{"encoder_norm": "batchnorm", "encoder_kernel_size": 3, "text_encoder_width": 256, "text_encoder_fused_qkv": false, "text_encoder_qk_norm": false, "muon_scale": "spectral", "grad_clip": 1.0}
Rows from block 10 of the image encoder of a small contrastive image-text model, named by matrix and row number. Each number is 128 + 24 x the weight over its row's rms, rounded and kept within 0 to 255. All counts start at 0. Numbers have three digits each. After the name is the row's rms in percent of the matrix's.
After each channel's rows are labels from the 100 images, of 14848, where the channel reaches its highest value: "strongest on" is what is common among them; "peak on" is the class under the peak. Only what is clearly more common there than usual is listed. The data: rendered scenes of toy objects such as cars, trees, mugs and chairs. In brackets: how many of the 100, against the usual share in percent.
# conv: pointwise conv (encoder.blocks.10.conv.weight, 192x192x1x1), inputs 0-191

conv.48 098:116132069171150121115148174159171124141125145098103133105168108109121102099132173101143106157122078115178108098078141081128102086127125128136108134144165114117139072122179130133158137103132131138101156139136140131133084133110123118140117125169166079094140122131127146116130104120145119103126177136134134093179113131085134133107163078133115107085116162108148173125137142088095128126112129099175117125105146124131184113113143127117077122155143124115141155096130129115119124133124146113118141084130113165144136144086101136154099110157123098120119152122113148110115109124117096120
strongest on: count: three (68 vs 32.9); green object (48 vs 15.6); purple object (38 vs 16.3); its colour: green (33 vs 8.2)
peak on: tree (27 vs 0.4)

conv.49 123:122099077095126114136132151138121167101102112146109120114125131152123151177100165097109096145097103104110178141172143147106137143133139131131124147109170119141151100103155142129119117144108153140136117137103141112093106162166151123122104099133157139101108130087123159100093149095137144107144109093142143126139120136152132128148108136147087193119120201147096127153158114134134105140155133149098139121120105120132112121134107111112049120109168121115130118096129115092117126127128144138126118123158122157099150134201177125122131169121119100134138157169134086121128091192143105150
strongest on: dumbbell (68 vs 6.5); largest object: dumbbell (47 vs 3)
peak on: dumbbell (27 vs 0.3)

conv.134 112:128131143128112146141131142106115126134140119127128113131116142100138098113070119111142132109093076116111070151099161142136177141105104112148145103135125119136171133125122128121152104126170090126131147107139150125108153105099128135126185134120129079080139170118158105109118087130116128095149110121125107115115154127130131146102142136117139108164132125124176079183139116083119122146150186145123098091140087117078150104120125173086146116124115089117110110087182138108132141137112136126110146106106096142102181075084119120111117159117107148100113137136097121149118135146090116082
strongest on: car (89 vs 6.4); largest object: car (74 vs 3.6)
peak on: car (28 vs 0.4)

conv.12 088:156141129151097142106126111107112129099161142113122087096113128130038085150120159129094093141153142166166142095115084124087145142161111114195159114138137140148132176169089097142114121143148138104120171137109108139158135103107120104115165115137116155149111121171143142176141123119130098114118127177128099116127106115152133136148137137116129132131174131139129135129109139115149118125110146158088129140172129165129107138144107152182122081140174121178124128101158108144134177113121139110134107179110118109118119130105128115149147093136148151132109134125128182132172143110118113119
strongest on: boat (94 vs 6.3); largest object: boat (59 vs 2.5)
peak on: boat (28 vs 0.2)

conv.62 109:134144082064156142139098106151125084136147146100097106145117139072124084086137115156142128122143101154130158138136084122168075118126136140138132131145123128147129100149152116150140136111091096136139120115112095127183105151133106145145132099107112116123114178184133090162138162120116131120142113110118148141157126141124121126093137121102109067143106166126125144087122122117118117089136138121114112156142149144157121100147113109146173112140123159207161109102067106125127177137160143106107146146132136168117122086120130138126170167109118136166126123129134120107150131116116110090
strongest on: robot (57 vs 6.4); largest object: robot (33 vs 3.4)
peak on: robot (37 vs 0.3)

conv.188 110:085119105081077172128149123102137097089156110131134068100086124144142078162106123132135105157137104133184129117090118139106106096148114165114138147118112143102129155146120121119145133131100107114089080129139109119120129107096130180148184099144145152129127110124133116121132149093134106106173159111132185136123168116111121121134127148136179156140154138104118136103146144102102158134102223117117121127134135130119129160127129149156130151121136111111165115092127166112182136089134125126157164143121127132098140129144118132145144104094108119122119114124068118129102127109110124129
strongest on: bottle (62 vs 6.5); purple object (40 vs 16.3); hammer (39 vs 6.1); largest object: bottle (38 vs 3.3)
peak on: bottle (30 vs 0.3)

conv.82 091:089172141138168137087142156112117124163102121135125147126123114123114137099133131110151130104146139147118133110085138113108150148108134141205118110097140136133166157165133188188073132120137101106124172089138104122107131125151115159125110215119113123151103130132143120115142153128138092118117097101118144140180145111082097131134122099142166141104113134124126132159110083107122160154120109136163125107122092138142183110105119157151103117082113146116141151098168130135141139151159160134106108119103154105140139130135119135130105130135131121130165083146169090124114132142104165155
strongest on: white object (66 vs 15.6); its colour: white (53 vs 8.5); pink object (40 vs 16); mushroom (37 vs 6.8)
peak on: mushroom (32 vs 0.5)

conv.78 101:130072104111155122120112123153110135141165126136074132131156149122138124124145106156139137097072119132129096117109120122141088135132085124138128103093138187115122124101156147110171105124131163126160114119135155143117120149122109106156134146117171180161135083132112108117113153144185123121111148140124140123131110105079123123106107137148113187111134046140125134157185133113119109101100097108121129114145100120115129159129136115093155161127103140181144139183119123123112086120106131134119138126141120165103118128095170136144132155100126107102131116061100138138094101137118161147
strongest on: arch (74 vs 6.6); largest object: arch (57 vs 4.2)
peak on: arch (27 vs 0.4)

conv.17 099:153118128134159091127095100128160150125113153131124131123152141113131121136128117122100158112190125144148118142128112148124129106105104123135121144117132161134122135152132153138117144111131087107147134095103150119157161126117134150109136100121128138157079124113134112083089136071148169114149070093084132149160122144128042110115117174073117122158151124111118139150134150134125080132070140092117164117121131113129110124118142112163127120194106113120172099115136138068118137148116117168120139121153142131144117100116132123135157106144102118097124112121131162209107133178141118121
strongest on: orange object (63 vs 15.4); its colour: orange (45 vs 8.1); brown object (44 vs 16.2); pine (34 vs 6.3)
peak on: pine (28 vs 0.4)

conv.37 098:115084087109163132175156116168170105140152108100125182130136133119145149129114155143099077174148125129142132186106119111157159110113126102103089098169107135129095070157093120143104114167117092140154122129142114109131117124113089106134125145138173158145129124096106124135090148073109146090151107146156121096140131130102053104132155134133126137150140147185120116115116177093074160092155141141153134160102143148131125088139140130163111147131100136148140144101144140130124118149112127111088139118105144123113104122140119148133146116123131105140145121152116090118119150109127100114
strongest on: teal object (78 vs 15.5); its colour: teal (64 vs 8.5); pine (43 vs 6.3); largest object: pine (33 vs 3.7)
peak on: pine (36 vs 0.4)

conv.107 109:104123117105110126128122092140135161113119114087127147112092178099151135143137153118092122126143138113132189117118146150143161107142133120124118166126090099133151094121130112135150168130092183118108146152136164097157168146111139161148143115111156149144112084146130105146136133122099117187164124139134139129153133142140123122166112131135095133153099106082144108175136128093117135101171077131128114111150182102158156091133122117159158137115144100172172137104092107095133154144112161107128121128120134098118132046109116118149137152151093123109107085155132090100136150119127119138
strongest on: mushroom (69 vs 6.8); largest object: mushroom (62 vs 4.2)
peak on: mushroom (25 vs 0.5)

conv.117 101:052134097145106099118152121148107105134164153133134105118119117089116095134127091119137161140159130152148142141129095141107108130098117186132105101107165150109130163109126119143145145126091113152162111152121115109094111145137101138121127164092141158080147082104090134108109094121109140115150123155149154120117139161081147120105113122091129106145144087146145153142111130122148126121108217117140136115142086102121118117158143162108121112124094123132155118062109123117145142116127151115099181112137142137121114156162126136130208108089109163128125108156107127113115115117112104114
strongest on: bottle (100 vs 6.5); largest object: bottle (66 vs 3.3)
peak on: bottle (29 vs 0.3)

conv.176 097:136136120136144144158128107167117155123141143130110119101135149099133103123116115124131143126118119121149128122161117150142129113219134110133155137147154137124142120143123100155136106038128083132147148109154121114140124098136087088103113103169148121122121137123122112137109125086155130081147163121112093134095150158115091124099125093121142111119137161090107146123137080110117090074094117131119131146104160114091131114132078122126131162097132122134152153113145118113131120114141129228128155121140118111143109123124113137200154130106141128111094128120153149144142131089150078097
strongest on: red object (60 vs 15.9); candle (39 vs 6.6); its colour: red (38 vs 8.4)
peak on: candle (25 vs 0.2)

conv.182 100:113147118148107142136150137169129158127180135120111172083103098106120140099132111124104117116092137140139148092075166079144146148138168147156089125195145124170123130139140129100116144059129092108147129131107130117099140132117128134106117116127124125159165156117133108116169111109132067103154143125132123110134169138133132133135110157113104162148132094100136167123148107102153133102137126103140103129100155124152102122118150141182110129054094135131107117127143126126127144154133128176187134128132113150122111101105153123059145124114166105090124103151112129130133081109130125125
strongest on: purple object (100 vs 16.3); its colour: purple (69 vs 8.6); pine (34 vs 6.3); largest object: pine (26 vs 3.7)
peak on: pine (27 vs 0.4)

conv.95 101:159092102169138083101147123184131105150025138120113127096128133147150092125149135099101152145103108114131098100156105126116135122153105088113137102083159101124137117119156148116109153142132092105128154116162131136148163110107098131123136085142121177128130116084145144114123145154128087177120142121118137098103118126117132101122124133106085081124147124108121120106099118087129122113103113108094109086101126119103093119128141158110102136142179090083174129139119107114138137127143114104120134131126095169179142110113149123124133157141079121142114116137157097138132095154156123142
strongest on: snowman (60 vs 6.9); largest object: snowman (56 vs 4.2)
peak on: snowman (32 vs 0.4)

conv.165 110:184134133104106133114125190139138137182130135075103102088116101155155123107128087144129150132152161105128141151170117130100102158120139182155138111090129170118130167156122087123131114107158119151114095138133156114155124087128135104130086126130125155090136084059139117108119147120134119089111132102140081134155124106096131120124159136109134130083116108136146112132050137106103125113124068107167144143136170148153123134136140146105141155116112149127083145143128139125101126087155121154133162126145164140151121161131108149141153093123150108126145120124119151113132122100157115157
strongest on: candle (50 vs 6.6); arch (41 vs 6.6); largest object: candle (35 vs 2.7); largest object: arch (35 vs 4.2)
peak on: candle (34 vs 0.2)

conv.15 099:131114144099111099109127074159109135199156111129129128118137171117109081132082113137139143123143098098119104109116150091139178150145140122134156076162087127135139158123095105115111116091132149135071166157122132131152140136095111109099143135104124090120120139163087064129126094129122175174100108106122145122137116152162135130128116123140161196127139113141156132139127121118132119127151111131111105133139097106097141136145112102153155104115130150129136147149158150134109109101098142146140103159148103094115104127110155148129135058134136125137130143107122110155119146162078143184
strongest on: barrel (93 vs 6.2); largest object: barrel (90 vs 4.6); its colour: red (25 vs 8.4)
peak on: barrel (72 vs 0.6)

conv.87 101:118087116105148132107108129102134184122145130068084119119114117161118075138148103135106147096151097126164131121146156111128139098087154169102164109150129107145146087130111103132139136115130096147154148131098103136127106103089126103125105136148117112140121155153120079109107132127110092112104107096134155133167146103075118091143126100134115123151122128125136097117122152154167108112145116122088132148122149122145128157163096118111097159128124115119093123067100170122116120123114127156130119158150100148127118082116180165106154135108125169112125142187142138104154093166090106171
strongest on: snowman (41 vs 6.9); robot (36 vs 6.4); largest object: snowman (30 vs 4.2)
peak on: snowman (33 vs 0.4)

conv.143 121:128118126121137109130110133096141146165118141085118210129145125128134126149150143154133159136131143127092123127085101126127148134124118109146109129107098108105146129136115105167143124130181108071156122108148136067141125146107124134106085139171128129070126092154140079146126138102111149098116103126137102121149131136122125119134113137134132126147146132107086096121033133151130114133144124137119145131140112120159118153117134135153055133123138107131150144195124112120143141182118150125108145089139151153102137174100075128121164131119121126145070134083152146153145117128140144159
strongest on: barrel (65 vs 6.2); largest object: barrel (60 vs 4.6); its colour: green (27 vs 8.2)
peak on: barrel (62 vs 0.6)

conv.7 110:165113095097122100110170118120145142160139090143112068127143163159107138110113107143136118102064095131141142127120096113150157114111153118121114159144079109171133119130156172117135143138158137123149147159106156148177163101143132118123141102094102143126147127119123107125120094101145149087139141123110068130153153130110133125128130093110110124130128139106119130153140127101115122095120150122189103144082133087176116119101119115169170105113166133144139154151097124144096161125116143118139130167145118142113114137076104117139123108189113137130105153100175144121135171129187120126
strongest on: umbrella (56 vs 6.4); boat (41 vs 6.3); largest object: umbrella (38 vs 3.1); largest object: boat (30 vs 2.5)
peak on: boat (26 vs 0.2)

conv.14 100:106091120151105139103119144123115099121108108111108071133108165117116094153136113144189135153179126122076208125172122085140102108130135162111109120105175137125159119153135097108123124090137113128104099136143115141160117091171140111091134152114143161154112129135138102146109136146111112105129112124130165117141162139138140118106113100123154110100141127120126163125152114111101111119079099122135138100107139123101129105141106179104165130114120110188136144155107128120124182140110102121123099133106093107125130125110160123118148092110146107118061132191115088122104112148125099130
strongest on: snowman (98 vs 6.9); largest object: snowman (78 vs 4.2)
peak on: snowman (61 vs 0.4)

conv.80 090:100151126103124108139136172138144151078127166080134162136083112111095124149135128129082122096150112098169112133122149153126160141096128134169118152132134158163104097133145126147145117161089080145153131118106141152133133144141138117155110155135146127122100136143139160167180122111131133145122118153129101109081108152119138111107149132084131138122133128100126106162107126074094094128139161159120115105142121168172105150124068138114139115084127132122116141159151174102128109130128116128134146151146204141111129086122110129116107138147126140093163151134118134176080088132135185119
strongest on: white object (67 vs 15.6); its colour: white (57 vs 8.5); mushroom (31 vs 6.8); largest object: mushroom (26 vs 4.2)
peak on: mushroom (25 vs 0.5)

conv.102 101:139163117111133136119095104119109112137132139120119130145135123110099128140114101134147130100110116129184151159091128149129108142072115100138174150120155137139144099158115143132121139105113053130121118110113158111126113145123119140073124133130144150122122103167122125139128134092109117083130127120095112096153124133129125111096124211121154150118120150119070112144112040113138150118018131125140140131079153148116127174115105127140131125078129116132149126107128135122143143103138129102100123117142126114119201145135125110182117148112139105155127112137116128156134113119143130143
strongest on: yellow object (42 vs 15.9); pine (36 vs 6.3)
peak on: pine (33 vs 0.4)

conv.52 110:102118148109125139120111134135110098123134135095140129107147156104108106134101090133114133130192044137121127119127160166135165103099152200107130086104125085130136143129124116126120123126108108085120146132138116172106136059116134137151099129119144114111121169124134104146134152171121122203115100124121198149142105131135142123156125132139114120136111098103117105136131127149097147125108066131120123131102132113138125070128121151096124154130167128116151134125149137140099136126115099139129079149156127126136135117191087126118143144133133160123109082144119134136140105069151104142
strongest on: snowman (92 vs 6.9); largest object: snowman (73 vs 4.2)
peak on: snowman (51 vs 0.4)

conv.161 097:185105104107132117132123113113100081131121155155116150115105162117128088126111148130153095120178174145117119114123114091122100096123116105133120129118123164163114105133126128164133111128116089138098123125093086077115113116150119114134155146082118154150134133155119099139127087123165149129158100106141127134124103103115124127100185111118114102107124160104118126137101138137146136150105167123152113146134149113138112067151098118158090147116126078123127129167120103185129157179162143103129183137109135141147096125121122108122144121155126134146130096133220127116169095131122094151
strongest on: boat (87 vs 6.3); largest object: boat (62 vs 2.5)
peak on: boat (41 vs 0.2)

conv.121 115:109111154141119095117154122136157119146141156134131129149135073152103123137157097111116129116092112141106117144148118145132176178125179113109142111167097148134144154127181164118135125113123121157136129127135133133143137111082129110113079109119135115155135115125153099153076118125096148146131135104109117110124097137122131087136091105128130155121114148148120155120078132119173133112099144113085133107130146093153107166140107151135063147145166110147107135166114109157110135116105139122129130111172102154086124093120165134119180064157125145131126130141116106133101102138125146227
strongest on: barrel (100 vs 6.2); largest object: barrel (94 vs 4.6)
peak on: barrel (67 vs 0.6)

conv.178 103:143121139109157143154156101140115109125138180093152081088149108128135115134136119110096160102088123126116153146103108154135130118142148150125104131120147123100116138094097104107118129145129113155129127145132111174096115116109163120136116114091136147126137173093153112152159132111105119128094133111121103079123128134137134097100170120131115138126099167125134136140131130165172174112132110146169137105127098129144094166174085122166134152168093087140190164079108180158109155140118129178169121108138103126163122130114144121142071078117155106157124100133129142098148113118089127130
strongest on: dog (82 vs 6.2); largest object: dog (57 vs 2.4)
peak on: dog (33 vs 0.2)